config = dict(
    model='spectrogram enhancement model',
    attention=False,
    residual_init='none',
    optimizer='adamw',
    lr=0.0019,
    eps=1e-08,
    steps=23300,
)
Rows from block 6, named by matrix and row number. Rows with one number belong to one channel. Each number is 50 + 15 x the weight over its row's rms, rounded and kept within 0 to 99. All counts start at 0. After the name is the row's rms in percent of the matrix's.
# convs1: first pointwise conv (model.mid.0.convs.1.weight, 128x128x1x1), inputs 0-127
# convs3: second pointwise conv (model.mid.0.convs.3.weight, 128x128x1x1, transposed), outputs 0-127
convs1.10 113:18 27 53 53 36 67 42 52 59 66 44 50 54 33 44 91 21 67 46 60 43 70 48 63 77 34 43 29 45 55 52 40 42 60 51 20 46 78 60 28 51 53 66 86 51 17 25 62 39 42 43 36 34 50 61 48 62 61 31 46 35 44 67 35 48 46 64 56 12 52 52 28 48 44 27 72 36 61 52 43 62 37 33 31 48 27 52 59 45 48 25 67 42 40 52 81 31 63 43 60 42 42 54 24 47 69 65 69 39 66 33 38 30 44 71 62 66 41 61 43 58 54 64 51 55 66 52 52
convs1.11 103:57 62 18 30 51 43 48 57 65 42 39 52 49 42 40 46 82 74 67 54 34 45 51 62 53 60 42 45 63 40 71 57 40 69 60 52 53 25 61 58 46 81 57 27 37 40 65 66 62 62 48 67 72 70 67 59 47 46 40 53 24 56 69 53 40 56 68 50 50 59 40 34 39 27 55 48 61 59 56 58 85 47 20 47 31 51 74 53 47 67 53 43 57 57 55 76 77 29 39 53 53 54 66 64 46 43 25 19 38 45 40 68 00 57 43 66 78 63 56 55 64 21 44 50 17 45 48 38
convs1.12 102:50 25 46 42 65 61 47 51 29 48 53 39 67 08 68 74 27 58 42 54 29 41 26 41 41 68 51 40 06 44 16 57 33 39 58 52 40 93 46 68 54 57 46 63 91 38 53 50 25 52 42 64 43 44 43 61 52 53 30 65 63 35 69 54 50 53 38 54 45 48 49 68 28 57 47 51 46 68 58 51 60 45 52 78 29 63 44 65 46 09 57 41 43 69 44 63 69 53 38 56 56 37 50 38 17 60 34 70 63 64 46 54 48 49 52 42 47 44 58 67 43 54 53 27 49 42 66 20
convs1.13 107:33 37 00 54 26 71 46 48 62 54 39 65 55 56 41 60 72 49 53 67 35 43 59 54 46 56 64 45 75 49 57 37 22 52 58 38 31 27 64 82 44 55 99 49 48 52 50 65 54 69 52 43 33 51 55 61 76 39 36 69 34 66 47 52 39 47 42 63 32 39 55 71 43 50 27 59 48 60 29 56 44 30 28 47 49 58 85 32 43 40 30 59 71 51 45 55 60 71 36 57 62 61 65 60 34 53 58 44 38 59 41 63 24 67 58 47 16 53 42 57 71 58 56 41 36 40 72 72
convs1.14 081:58 39 52 52 58 55 53 50 52 47 10 56 49 44 53 54 47 47 46 48 52 49 57 54 38 56 37 48 38 32 57 51 46 49 47 57 46 45 48 47 65 45 53 43 58 45 49 31 58 58 49 98 55 54 41 53 53 51 54 51 51 51 29 52 00 46 53 54 51 54 46 38 56 65 43 56 36 51 49 57 49 47 27 56 61 46 49 50 56 48 52 45 78 53 06 39 56 51 41 52 50 52 42 49 43 48 52 47 61 81 49 51 50 58 49 28 46 47 36 61 74 61 52 52 51 39 54 50
convs1.15 102:51 52 47 65 45 56 54 49 48 34 52 53 41 46 53 51 60 45 67 64 67 67 51 46 34 47 74 69 61 51 44 48 37 55 69 46 45 52 69 57 64 44 46 44 13 62 43 40 49 47 48 02 49 35 61 32 73 58 53 49 69 60 73 36 41 41 54 67 54 78 58 62 51 46 56 64 48 48 29 66 38 84 60 85 85 59 35 60 42 50 63 59 85 72 21 22 51 51 52 56 45 58 17 62 64 59 51 48 42 50 42 56 51 54 57 32 20 41 67 72 62 77 39 49 43 13 83 48
convs1.16 093:65 48 29 34 67 53 41 60 35 56 55 56 39 61 38 59 49 58 57 45 50 50 43 50 37 52 58 63 55 58 56 37 37 45 70 68 48 54 36 26 32 42 74 37 76 41 22 48 64 38 44 37 27 56 40 68 65 41 48 66 21 56 58 14 63 33 39 69 35 50 43 70 47 49 58 34 13 75 24 10 52 71 56 45 36 53 70 58 07 75 18 50 61 41 37 62 35 36 48 48 45 28 69 65 53 47 74 55 37 47 45 32 52 37 45 53 59 46 80 46 50 42 84 69 61 52 59 50
convs1.17 111:41 57 41 49 57 00 62 21 51 49 43 35 59 34 62 51 52 43 51 36 44 52 53 57 64 61 60 49 28 43 30 44 44 37 34 60 29 81 20 44 47 48 47 37 76 45 65 40 19 85 54 42 49 60 63 35 48 47 44 70 60 28 24 59 56 65 58 21 62 47 29 62 28 86 42 35 72 53 73 34 53 33 36 51 66 28 52 59 51 58 38 45 33 64 60 32 72 56 64 89 49 49 40 52 34 49 37 56 56 46 69 61 51 51 46 39 27 80 37 31 46 53 31 39 62 59 51 44
convs1.18 120:52 47 47 79 45 60 51 17 42 58 50 48 61 63 44 59 24 37 17 50 54 49 04 78 53 47 58 61 56 51 55 61 55 63 63 53 46 61 37 54 46 23 49 67 10 46 63 66 49 36 47 43 59 44 49 09 46 72 88 42 54 41 20 65 54 60 58 35 72 57 49 72 41 62 43 32 65 37 42 47 74 11 41 53 59 62 28 34 61 47 46 18 44 45 46 60 34 45 69 63 47 37 28 45 75 31 65 54 52 32 55 29 41 61 42 67 45 42 39 55 45 46 62 31 54 59 49 53
convs1.19 089:45 55 23 42 43 64 52 48 52 62 50 55 47 50 49 54 52 46 40 34 36 62 29 36 58 40 10 53 78 46 66 48 36 41 39 68 55 49 49 61 44 42 51 59 59 47 44 56 49 44 82 76 39 50 58 64 61 18 65 38 63 42 68 47 45 46 58 54 42 43 42 70 33 29 67 56 32 46 39 52 48 38 14 50 47 44 68 44 53 52 44 50 31 00 77 98 54 53 48 54 49 53 77 51 56 31 45 63 23 39 36 45 54 50 50 61 82 57 55 50 51 62 54 62 28 28 40 50
convs1.20 107:48 32 52 43 48 35 40 61 99 55 52 46 55 45 51 41 64 43 25 51 56 46 65 96 50 53 60 19 62 47 68 52 42 40 52 46 71 36 47 41 48 46 61 62 39 48 35 58 62 71 74 59 50 33 51 53 36 49 51 60 47 60 56 54 63 35 99 63 48 84 63 69 48 37 63 62 36 70 46 65 55 67 66 47 31 50 48 40 48 59 56 55 51 40 47 39 60 44 54 55 43 39 42 56 37 49 53 53 22 56 36 57 20 52 12 60 51 42 52 45 47 37 58 32 40 61 52 54
convs1.21 079:35 48 40 30 52 50 59 64 47 72 54 53 47 58 42 47 56 40 43 40 30 59 39 60 72 56 38 49 65 57 59 56 39 51 47 40 52 57 49 59 43 61 42 66 38 41 50 58 50 41 39 58 60 56 58 65 54 46 47 35 52 46 68 52 60 59 47 49 56 40 22 54 32 39 59 56 37 42 15 45 46 39 00 23 37 45 60 39 57 48 45 42 36 12 80 95 59 56 43 56 49 71 83 49 48 34 62 56 45 44 42 37 52 51 55 83 65 45 54 50 51 54 56 59 42 49 35 47
convs1.22 096:69 60 57 34 52 85 44 47 56 49 51 40 53 69 60 51 35 00 64 60 41 56 48 55 42 44 41 64 41 41 39 54 53 55 52 46 64 59 45 57 45 68 40 56 70 60 36 43 43 46 46 64 25 46 66 48 58 39 40 49 29 44 52 33 54 53 52 40 44 70 45 52 34 50 42 51 47 59 53 82 62 55 61 39 69 00 56 66 55 85 72 67 51 52 38 67 47 51 50 69 50 40 60 72 47 81 51 64 30 37 83 61 49 72 64 46 31 35 68 41 26 34 64 22 49 42 51 69
convs1.23 110:45 49 34 24 59 49 53 40 36 38 30 41 66 29 58 49 48 47 40 57 34 34 39 70 59 51 55 46 39 51 54 67 00 54 46 38 49 46 31 48 48 65 25 32 46 75 45 64 40 63 44 58 58 35 58 91 43 78 63 53 47 31 66 63 43 54 49 45 45 63 41 59 41 33 78 51 30 65 62 38 44 56 09 33 59 46 69 61 61 58 41 62 50 64 54 96 80 67 58 46 65 64 67 49 48 34 34 79 35 24 66 49 51 71 33 77 40 52 58 45 59 52 58 42 53 61 42 54
convs1.24 095:54 56 49 54 34 38 67 32 44 60 51 44 30 49 64 74 42 64 43 62 48 56 38 65 39 58 44 55 89 58 43 42 40 52 55 55 46 65 38 52 57 38 62 54 60 47 44 37 40 35 67 47 46 21 58 35 44 35 60 60 47 49 23 42 47 63 22 63 52 64 56 58 34 40 60 57 64 29 50 44 76 48 64 72 58 99 60 65 46 02 59 46 65 50 42 43 30 47 55 61 61 22 52 79 43 27 56 44 42 53 38 29 43 40 15 48 40 43 34 45 46 42 51 45 43 44 66 49
convs1.25 102:34 63 46 30 49 68 46 50 47 47 43 62 71 49 46 53 50 40 31 51 19 46 31 33 66 42 40 22 79 58 43 51 46 48 49 65 66 57 60 72 48 43 56 57 19 46 56 59 55 52 69 56 57 49 46 60 36 27 73 56 50 29 66 54 49 44 58 38 56 65 52 47 16 28 66 64 43 20 35 46 51 41 08 40 63 56 76 46 37 58 54 55 39 31 91 66 30 57 48 57 47 85 93 50 32 57 53 59 36 44 46 66 68 70 51 42 45 64 66 53 35 56 58 63 65 19 24 44
convs1.26 089:61 26 48 38 54 66 35 43 29 30 47 43 73 00 64 44 38 55 59 52 54 50 45 20 27 58 66 52 28 40 14 56 38 33 52 46 69 67 45 67 47 41 55 52 66 69 47 56 28 45 62 57 41 47 40 43 51 28 33 68 57 43 41 57 67 31 15 42 56 40 58 42 35 51 46 48 39 47 49 59 30 51 60 85 38 78 39 47 40 02 65 52 50 55 44 54 56 85 46 60 86 48 39 43 43 58 50 68 54 52 42 44 55 36 63 40 56 39 55 69 37 46 56 45 63 39 50 25
convs1.27 096:29 48 67 57 50 46 60 59 57 63 65 50 51 52 38 39 64 57 71 67 44 69 65 71 74 43 33 55 53 61 50 43 45 21 60 36 48 33 52 32 40 46 29 57 47 79 56 58 41 22 08 50 69 58 49 38 55 39 40 69 62 52 52 27 46 57 62 57 46 62 53 63 24 42 44 38 71 44 71 50 38 61 57 30 31 77 00 59 38 58 70 46 30 72 33 47 54 65 52 57 55 64 32 43 58 52 59 41 36 55 40 88 62 43 48 36 55 45 28 53 75 32 63 59 42 84 44 42
convs1.28 080:49 46 33 45 55 53 58 54 45 73 61 58 47 57 37 49 47 43 52 28 36 55 44 45 52 60 09 43 78 54 63 55 34 44 47 52 50 49 52 65 39 48 55 64 50 40 48 46 50 43 62 67 54 52 60 57 58 31 60 33 57 43 71 48 60 59 55 53 54 43 29 65 42 34 68 65 36 47 11 55 40 30 02 40 44 46 64 41 57 49 46 47 17 00 99 94 67 54 41 52 45 57 81 48 52 36 52 58 36 45 42 56 66 46 57 63 73 51 53 60 48 61 52 55 30 41 41 49
convs1.29 080:09 71 23 61 48 57 47 26 50 46 51 12 48 45 65 51 67 62 41 30 93 46 60 57 88 59 55 54 56 31 69 28 64 41 47 48 42 45 22 25 76 58 47 47 56 45 53 20 42 45 48 41 48 38 57 68 58 54 60 67 64 38 39 53 39 54 45 70 56 41 31 83 51 60 57 54 58 63 44 44 66 41 60 70 44 48 53 43 47 44 43 41 86 70 39 38 30 68 30 43 36 53 22 40 51 51 58 44 82 71 54 41 32 40 50 42 50 41 28 61 55 70 44 60 48 19 61 47
convs1.30 092:59 37 55 47 75 74 00 48 45 31 55 41 65 00 61 45 44 58 58 53 41 47 33 17 36 68 59 47 32 53 27 46 48 42 70 60 69 66 45 69 44 55 43 27 76 58 43 47 46 50 63 58 37 39 51 50 31 22 36 62 51 40 48 59 62 46 35 42 53 47 56 59 28 49 46 66 40 48 51 67 35 65 57 73 37 74 39 57 35 29 67 41 42 55 50 50 64 90 41 54 60 44 56 45 53 64 40 53 60 52 32 45 49 36 61 38 52 22 52 68 39 55 63 45 36 36 45 03
convs1.31 081:53 41 53 49 55 51 54 46 50 51 00 49 48 44 52 54 46 44 51 46 49 50 53 54 50 53 37 48 41 29 54 55 42 51 42 50 44 45 44 43 69 48 48 44 65 42 45 39 58 68 53 94 55 57 42 46 52 52 54 53 57 49 31 52 00 45 54 43 52 57 44 39 56 61 46 56 38 50 58 56 53 49 28 51 60 47 48 35 58 50 50 47 79 52 06 43 64 47 44 52 48 44 44 50 46 47 49 48 64 88 47 47 56 66 47 28 47 48 43 68 81 67 53 46 50 40 54 51
convs1.32 095:75 55 72 54 21 57 54 59 61 73 58 54 62 53 37 48 42 45 50 40 52 15 58 56 22 67 00 53 26 51 56 51 63 66 59 83 46 44 44 40 41 39 42 58 44 38 42 32 70 37 37 49 51 70 65 37 73 38 27 54 80 67 69 78 57 57 46 77 46 57 50 27 53 36 41 43 49 24 35 30 36 75 79 52 26 61 45 46 57 34 61 48 44 44 38 50 28 45 34 54 68 49 48 66 54 42 49 61 27 58 37 57 54 28 41 53 29 38 44 14 48 45 51 63 57 53 48 49
convs1.33 085:35 37 47 53 47 49 59 56 53 55 00 52 34 43 51 47 44 49 31 50 55 49 57 56 51 65 48 52 47 32 50 36 46 42 51 51 55 45 63 50 64 50 47 46 51 47 46 49 49 56 67 67 37 49 80 43 41 48 59 53 50 60 20 51 00 38 58 56 50 59 52 46 43 46 54 58 42 51 58 54 49 47 33 67 67 46 41 11 52 48 31 44 77 51 00 35 59 52 62 42 58 42 32 45 59 34 56 42 52 74 44 48 50 55 28 21 52 48 42 46 81 55 45 49 53 36 62 49
convs1.34 093:48 39 13 66 50 44 59 08 44 51 41 29 39 56 65 43 35 45 43 44 72 87 25 60 71 37 72 58 59 30 35 74 27 59 41 12 67 64 46 57 73 48 55 46 45 54 34 56 65 43 55 49 53 50 44 28 49 63 45 56 53 59 70 22 47 43 43 33 48 60 49 50 42 58 44 38 52 55 87 59 52 48 69 66 78 49 44 53 30 60 57 45 79 81 55 52 57 29 59 59 56 49 23 61 68 46 32 47 03 44 55 59 63 60 45 57 48 44 49 43 60 62 36 31 60 72 68 56
convs1.35 114:42 49 62 60 33 57 57 45 53 50 58 49 00 40 45 42 71 78 42 46 46 60 58 27 56 49 44 48 69 39 43 36 32 31 64 52 38 61 48 57 51 42 69 46 41 05 25 57 58 27 56 25 40 23 49 53 83 55 28 56 47 51 48 58 55 54 67 53 51 40 44 47 51 44 79 61 28 49 46 40 82 68 36 56 75 90 52 45 38 50 61 68 64 47 43 38 60 66 64 85 57 52 38 53 66 51 49 46 36 58 38 57 45 28 80 43 53 40 42 54 64 59 63 47 63 44 59 40
convs1.36 104:44 52 28 58 34 52 33 58 51 91 58 54 45 41 41 56 40 59 45 83 39 62 53 99 59 50 69 21 61 68 79 74 52 38 18 57 18 31 56 42 45 76 70 35 56 51 61 56 63 52 56 41 67 62 78 58 39 72 29 36 39 46 48 41 57 37 67 65 58 79 63 48 57 53 53 58 75 52 43 48 56 23 77 45 42 53 63 55 51 55 73 64 44 59 47 41 51 28 57 37 30 33 61 37 55 47 28 42 66 36 60 38 34 52 25 55 58 56 63 67 49 26 58 42 47 66 65 46
convs3.10 097:32 81 52 40 62 65 41 41 58 42 39 66 50 38 45 58 84 64 60 42 57 65 51 46 44 70 80 77 56 60 56 61 66 66 56 68 76 80 49 82 73 74 53 46 49 99 37 39 41 46 64 77 57 42 59 64 61 59 32 11 52 50 61 33 45 44 31 56 65 68 60 47 56 66 41 57 49 59 53 73 46 81 54 59 47 50 72 51 55 38 27 65 50 67 48 21 50 40 49 60 56 57 73 44 57 51 65 62 51 80 61 54 61 50 52 37 79 49 65 51 55 49 56 51 51 64 77 33
convs3.11 106:41 41 72 47 68 39 28 39 43 68 40 36 55 44 64 57 30 69 46 57 60 51 34 59 42 52 40 71 49 49 63 52 72 52 34 69 63 80 59 47 60 64 47 44 51 91 50 52 17 46 47 68 35 61 32 49 32 52 18 39 60 54 63 69 78 10 37 17 48 56 46 47 30 36 63 59 64 25 60 65 56 70 57 52 63 37 40 49 60 49 78 51 51 41 58 65 50 54 81 55 22 64 34 65 48 68 72 35 54 12 47 35 67 59 50 50 20 48 56 42 39 57 45 54 56 59 66 25
convs3.12 099:44 16 36 40 41 40 66 52 69 57 46 25 46 48 47 44 13 13 57 41 46 67 48 48 48 77 62 50 75 74 56 46 61 57 46 56 45 48 40 64 52 30 55 57 43 18 51 53 34 72 66 54 91 56 58 61 18 55 50 99 57 56 45 68 41 40 62 60 43 44 54 54 59 60 57 51 36 64 42 54 56 49 46 81 31 43 42 44 57 40 47 54 41 59 57 69 51 52 36 46 48 68 58 48 71 36 47 20 70 02 32 62 42 47 49 40 55 43 39 75 55 62 56 43 62 38 57 34
convs3.13 116:48 74 84 45 76 35 67 58 41 67 37 68 20 49 66 51 36 71 67 59 60 44 37 55 53 33 53 41 49 49 70 30 18 56 41 43 43 49 56 45 50 66 28 77 62 70 27 73 08 34 30 66 46 43 36 52 48 59 25 49 34 31 60 44 69 09 32 23 20 48 46 55 34 41 56 28 58 57 48 70 60 55 63 39 61 29 43 54 50 46 67 70 57 52 73 65 55 35 63 49 41 52 25 47 65 59 67 49 46 60 56 64 71 46 43 36 51 61 53 50 47 44 34 60 50 69 50 77
convs3.14 079:71 54 70 44 70 52 52 54 37 71 88 73 49 63 84 68 51 50 62 66 40 63 47 45 57 63 66 45 60 50 31 54 68 66 71 70 59 64 77 58 32 47 54 29 54 59 51 31 58 34 47 20 46 35 58 67 65 37 34 44 49 46 68 44 78 54 50 58 71 53 35 50 38 61 57 55 61 55 35 15 51 44 59 61 74 68 37 75 43 75 53 59 42 50 52 76 44 42 33 31 49 43 04 40 59 61 37 53 60 67 76 61 66 71 47 83 52 54 18 39 41 33 56 53 48 52 51 53
convs3.15 094:56 33 62 30 54 47 54 57 40 50 63 44 66 49 67 68 42 52 61 61 32 29 71 41 36 39 64 30 48 37 40 54 40 47 64 69 51 26 40 62 19 49 56 43 51 41 31 90 57 44 64 49 38 41 30 56 70 47 21 65 38 57 73 49 48 32 53 36 39 35 37 58 41 60 21 13 68 69 75 52 51 46 33 36 52 38 68 31 56 55 28 38 51 41 56 62 36 63 44 44 67 49 31 44 61 56 42 63 44 58 64 59 70 45 30 42 77 44 32 65 00 62 54 44 32 72 35 79
convs3.16 075:75 45 55 34 55 41 47 75 45 61 50 36 81 42 49 24 33 57 19 45 57 28 62 36 58 69 43 57 75 52 12 80 35 54 41 62 38 45 65 62 11 44 26 51 47 47 49 34 53 49 66 26 41 57 37 72 26 54 48 71 45 58 55 37 67 61 41 67 72 68 61 49 46 51 64 71 35 38 58 29 53 35 48 41 83 48 42 46 59 74 74 40 39 47 44 52 40 49 42 51 62 62 13 51 56 34 40 51 80 38 46 61 51 48 35 61 35 37 50 64 30 40 50 22 36 32 63 29
convs3.17 127:17 16 42 56 57 55 26 56 61 41 83 41 68 48 37 42 51 38 57 41 59 43 46 54 52 63 47 52 40 48 34 49 53 45 34 39 40 34 45 44 57 30 66 33 53 30 51 29 65 49 50 43 99 57 45 59 55 70 82 69 56 62 44 51 50 71 49 70 73 51 49 75 63 45 38 76 71 65 40 31 46 63 52 65 17 58 43 67 58 39 45 34 44 54 41 28 64 11 32 53 35 60 50 57 54 36 43 27 61 55 38 61 33 53 61 36 49 64 47 38 46 51 75 42 30 46 40 37
convs3.18 135:74 47 67 44 90 44 73 65 63 82 52 43 56 41 65 44 48 58 25 41 39 57 38 44 55 48 61 38 48 56 71 19 53 56 33 42 28 54 60 38 58 57 14 81 74 49 39 36 29 27 43 51 55 51 42 55 30 21 36 73 23 27 63 43 56 30 35 50 41 48 84 43 26 50 52 58 32 71 41 40 37 43 41 69 66 55 33 32 65 45 62 57 57 64 48 65 67 37 42 51 70 27 49 72 71 35 66 50 53 63 34 59 66 51 66 55 74 70 48 61 47 61 47 43 36 49 72 46
convs3.19 084:64 40 60 56 82 49 59 58 41 58 49 59 39 55 56 67 53 46 48 51 53 52 40 45 46 33 62 63 33 33 36 55 53 64 52 54 43 77 55 59 91 49 59 72 39 47 63 28 33 26 39 60 57 56 33 56 49 60 05 44 39 57 57 43 74 39 60 47 50 57 23 81 33 67 46 45 46 60 43 59 48 62 71 56 75 36 58 61 41 39 63 47 45 52 63 72 55 49 64 45 52 42 16 54 74 57 40 63 35 47 49 65 51 62 74 60 74 75 82 75 00 37 40 55 41 74 59 48
convs3.20 101:58 37 73 41 33 23 44 43 59 48 60 35 39 04 40 53 44 43 44 62 41 53 32 42 53 57 63 45 51 57 38 47 46 50 40 80 54 34 43 59 56 42 14 51 21 64 50 55 36 54 44 54 63 36 49 41 49 50 68 55 41 63 31 73 62 18 52 38 17 64 42 54 55 47 18 52 09 69 48 54 37 55 50 61 59 66 52 65 43 43 53 70 43 57 47 53 63 26 19 52 80 31 47 59 54 45 07 39 48 45 32 42 15 30 41 58 59 67 54 57 50 46 34 78 27 42 44 41
convs3.21 086:47 42 65 44 45 41 43 41 53 38 46 24 71 39 44 57 48 57 60 53 59 53 39 51 52 77 31 46 83 71 60 35 38 38 66 36 38 37 63 32 18 43 44 44 72 42 22 53 33 80 41 42 52 45 81 46 28 53 81 67 65 45 36 63 48 44 50 39 40 36 73 62 81 35 69 75 29 59 66 52 68 47 24 36 38 45 47 31 75 66 43 40 39 24 32 49 61 50 41 55 39 50 38 46 38 44 55 47 79 44 34 42 43 54 52 70 31 41 35 45 94 55 49 60 69 22 30 54
convs3.22 089:42 25 47 49 40 04 47 50 52 29 10 36 40 90 45 51 32 35 79 33 43 79 54 42 49 59 62 50 43 36 41 35 57 57 51 60 48 39 56 56 64 34 66 45 55 64 63 51 58 65 42 64 47 63 62 64 65 43 64 51 50 60 44 52 37 61 74 60 51 57 42 56 51 51 49 63 56 54 57 55 70 59 45 85 26 51 59 64 63 80 49 64 51 52 50 41 32 70 59 33 61 55 27 40 42 00 58 60 53 38 47 56 55 88 56 61 38 31 46 67 48 61 58 14 70 61 69 49
convs3.23 116:54 63 46 68 71 61 48 55 46 51 45 57 33 34 35 23 49 34 12 38 44 58 73 34 35 63 52 04 65 75 50 25 34 41 46 43 39 64 49 20 24 27 16 67 64 63 36 65 18 45 43 33 54 38 51 44 37 61 63 46 67 41 34 55 48 45 42 68 51 60 61 48 70 29 50 24 27 64 50 44 58 48 44 46 37 52 53 27 51 56 35 79 35 59 42 48 42 47 40 55 37 39 46 31 61 47 47 35 57 46 50 49 21 39 28 50 47 65 26 46 74 76 48 53 43 36 70 19
convs3.24 106:54 47 28 61 32 84 36 74 78 56 56 33 77 96 64 49 56 50 42 49 64 69 41 58 65 27 54 54 44 39 73 60 48 60 50 58 58 70 48 60 55 61 90 44 44 18 68 34 82 65 59 56 55 55 56 56 58 35 57 42 60 77 77 35 42 51 47 69 58 61 54 60 47 51 68 50 35 25 38 36 63 51 55 70 36 55 52 65 37 44 81 50 49 74 49 47 42 41 39 40 49 50 65 67 54 36 46 40 39 44 32 41 54 81 39 44 59 34 61 51 38 46 63 29 80 78 76 46
convs3.25 096:20 63 45 41 32 51 25 40 54 47 59 61 45 55 26 40 53 45 35 43 63 62 60 54 48 52 53 69 56 67 72 65 56 56 47 35 69 33 52 52 67 60 41 35 44 60 44 61 68 60 77 47 46 44 62 54 58 36 93 47 47 51 51 42 31 68 50 66 67 56 63 32 66 51 80 50 67 46 41 53 39 56 49 50 55 55 38 42 43 49 34 53 51 70 60 12 40 60 42 49 53 58 95 48 19 61 83 55 52 57 50 47 53 38 25 35 33 39 34 39 99 71 65 48 50 42 60 41
convs3.26 085:43 38 37 54 26 39 49 40 66 36 51 23 59 89 32 66 50 01 67 33 35 78 63 45 61 67 67 65 69 63 57 67 66 57 55 59 61 67 36 63 56 16 63 52 27 48 52 39 48 62 54 58 74 44 46 58 40 60 42 85 52 47 41 63 38 45 60 59 55 55 26 55 62 63 65 53 58 63 49 49 74 42 45 81 18 45 48 58 57 50 43 46 38 62 46 47 51 86 47 38 60 69 60 40 59 31 56 37 58 28 56 63 34 83 47 31 55 24 46 61 55 56 41 36 69 55 59 24
convs3.27 115:56 26 73 55 73 41 65 50 60 59 48 41 34 45 45 47 57 48 75 42 44 56 66 71 55 14 46 49 31 33 38 67 33 58 52 54 63 49 40 45 34 61 48 50 63 42 34 61 40 47 01 41 54 51 52 49 60 41 27 27 23 41 61 42 33 53 52 49 37 46 30 47 52 27 40 53 51 60 31 61 64 60 52 70 48 67 32 49 96 39 66 21 50 30 71 76 51 64 17 50 39 66 57 53 32 49 69 33 43 49 31 36 50 49 40 30 81 35 58 75 17 37 59 52 48 35 36 60
convs3.28 082:61 47 43 48 70 49 55 62 38 67 59 76 37 56 59 59 51 42 38 54 50 56 52 43 45 31 64 56 25 30 36 58 72 72 40 68 58 73 44 66 85 47 55 58 31 59 78 35 51 21 59 59 46 53 28 69 67 52 10 41 36 47 65 41 62 45 51 53 59 70 25 54 24 74 33 34 56 46 34 55 41 52 75 61 75 50 48 64 31 40 59 59 64 68 72 63 44 57 55 40 59 52 43 51 75 56 33 61 27 56 64 60 47 60 55 48 62 61 64 70 00 37 41 50 35 75 67 44
convs3.29 075:77 50 78 26 58 49 52 47 41 67 73 49 53 39 74 70 51 61 44 63 27 68 44 56 73 58 82 40 72 47 41 40 80 75 50 80 27 75 55 97 43 72 40 37 47 70 44 18 51 48 65 18 42 44 68 71 57 37 45 50 43 46 81 59 69 45 56 49 58 61 60 39 42 76 51 50 53 36 41 38 52 48 51 53 76 46 32 55 50 48 52 45 42 37 29 80 65 42 55 44 45 46 31 51 74 72 45 41 64 55 58 53 74 57 55 72 54 62 33 51 35 37 35 31 51 54 51 49
convs3.30 082:52 78 54 62 71 57 51 36 41 61 41 67 52 52 69 44 73 99 37 53 60 00 47 45 38 26 36 47 29 41 54 60 36 34 50 38 43 45 65 28 48 90 42 43 73 59 59 53 61 28 42 42 41 59 50 43 60 44 62 12 53 43 62 46 49 64 36 55 45 58 68 44 30 41 47 45 49 57 49 53 27 58 45 09 48 39 50 39 45 36 58 48 55 43 51 34 51 30 56 54 34 40 33 70 30 51 57 55 33 84 41 35 68 29 45 59 44 52 65 39 38 41 51 65 26 58 46 73
convs3.31 085:28 45 35 56 34 40 51 42 59 28 10 28 49 37 25 34 48 53 38 38 63 31 55 57 36 37 39 49 39 55 69 53 28 29 28 34 41 32 33 38 64 47 44 71 48 45 44 68 39 67 53 81 45 62 40 36 38 68 64 52 53 49 27 59 23 43 46 35 34 44 64 51 65 31 41 45 39 54 66 86 55 55 42 37 26 31 64 22 62 26 44 37 67 44 47 25 56 60 69 68 53 66 91 63 38 37 61 47 48 36 28 43 38 26 58 24 46 48 80 55 51 68 36 45 50 52 43 50
convs3.32 082:38 36 50 30 32 38 47 40 40 54 55 74 56 40 39 53 51 50 38 43 62 57 57 61 48 44 23 44 56 36 85 45 59 71 42 37 55 52 55 35 89 53 65 27 44 54 60 40 53 51 74 81 56 71 76 92 57 34 65 86 34 37 56 46 47 56 26 45 61 84 54 63 60 81 55 53 64 81 34 65 68 45 63 48 66 49 51 32 56 55 52 56 66 33 57 29 61 47 38 42 46 72 80 48 17 58 44 54 24 61 59 49 35 47 55 50 49 37 47 84 39 54 55 60 65 35 46 49
convs3.33 087:68 43 62 37 72 56 63 69 39 72 93 69 50 66 86 57 46 59 56 64 48 62 48 43 47 63 59 35 54 51 35 68 65 63 54 70 53 61 75 59 39 61 48 38 45 45 34 30 58 26 59 26 56 40 55 61 58 51 58 54 33 38 81 43 73 57 59 65 68 40 41 45 30 61 64 31 72 35 30 14 62 46 57 64 67 55 29 59 40 79 50 62 51 56 46 83 48 44 47 36 39 57 18 28 69 58 48 49 55 63 74 58 81 72 54 72 51 37 24 39 59 39 54 47 42 62 63 59
convs3.34 098:60 31 44 35 29 53 38 53 34 62 70 57 53 53 47 60 46 45 70 58 38 52 44 46 81 58 35 58 43 34 62 50 58 71 47 90 59 51 63 99 71 54 60 37 34 61 79 53 46 58 86 65 44 48 55 73 40 48 15 51 24 35 94 38 75 58 52 49 46 70 47 41 57 99 62 58 51 32 49 46 44 55 58 46 79 70 51 68 31 62 44 60 45 48 46 54 32 51 37 47 51 42 32 37 55 49 41 48 40 51 48 43 47 67 55 65 54 38 58 65 21 30 45 57 49 40 53 54
convs3.35 112:47 39 46 30 58 52 62 36 49 50 45 63 25 23 61 58 33 48 76 60 08 34 53 71 30 69 55 65 47 46 48 15 50 39 64 60 57 56 51 45 35 47 43 66 69 66 55 64 34 18 56 47 62 39 44 56 64 62 31 71 49 43 32 72 55 47 58 64 46 23 49 15 54 42 30 67 64 42 58 62 55 31 58 30 22 34 68 60 56 49 49 38 73 40 50 64 64 20 67 54 69 58 47 49 43 75 43 84 45 67 70 29 43 40 63 49 69 48 36 60 44 64 61 62 55 68 37 82
convs3.36 084:61 55 60 39 60 26 46 42 41 51 44 46 48 46 29 67 67 41 32 50 46 35 50 49 69 36 69 34 48 21 31 41 31 67 58 67 44 37 38 58 61 33 45 28 25 68 53 35 68 59 47 48 42 23 41 86 74 39 44 41 40 49 44 48 61 26 23 29 40 74 22 31 41 57 32 30 40 45 47 51 30 46 68 39 65 61 41 49 29 50 30 52 47 62 69 44 42 52 21 53 65 48 51 42 43 41 03 56 15 72 63 51 41 38 31 51 64 63 37 55 16 21 44 55 35 50 53 65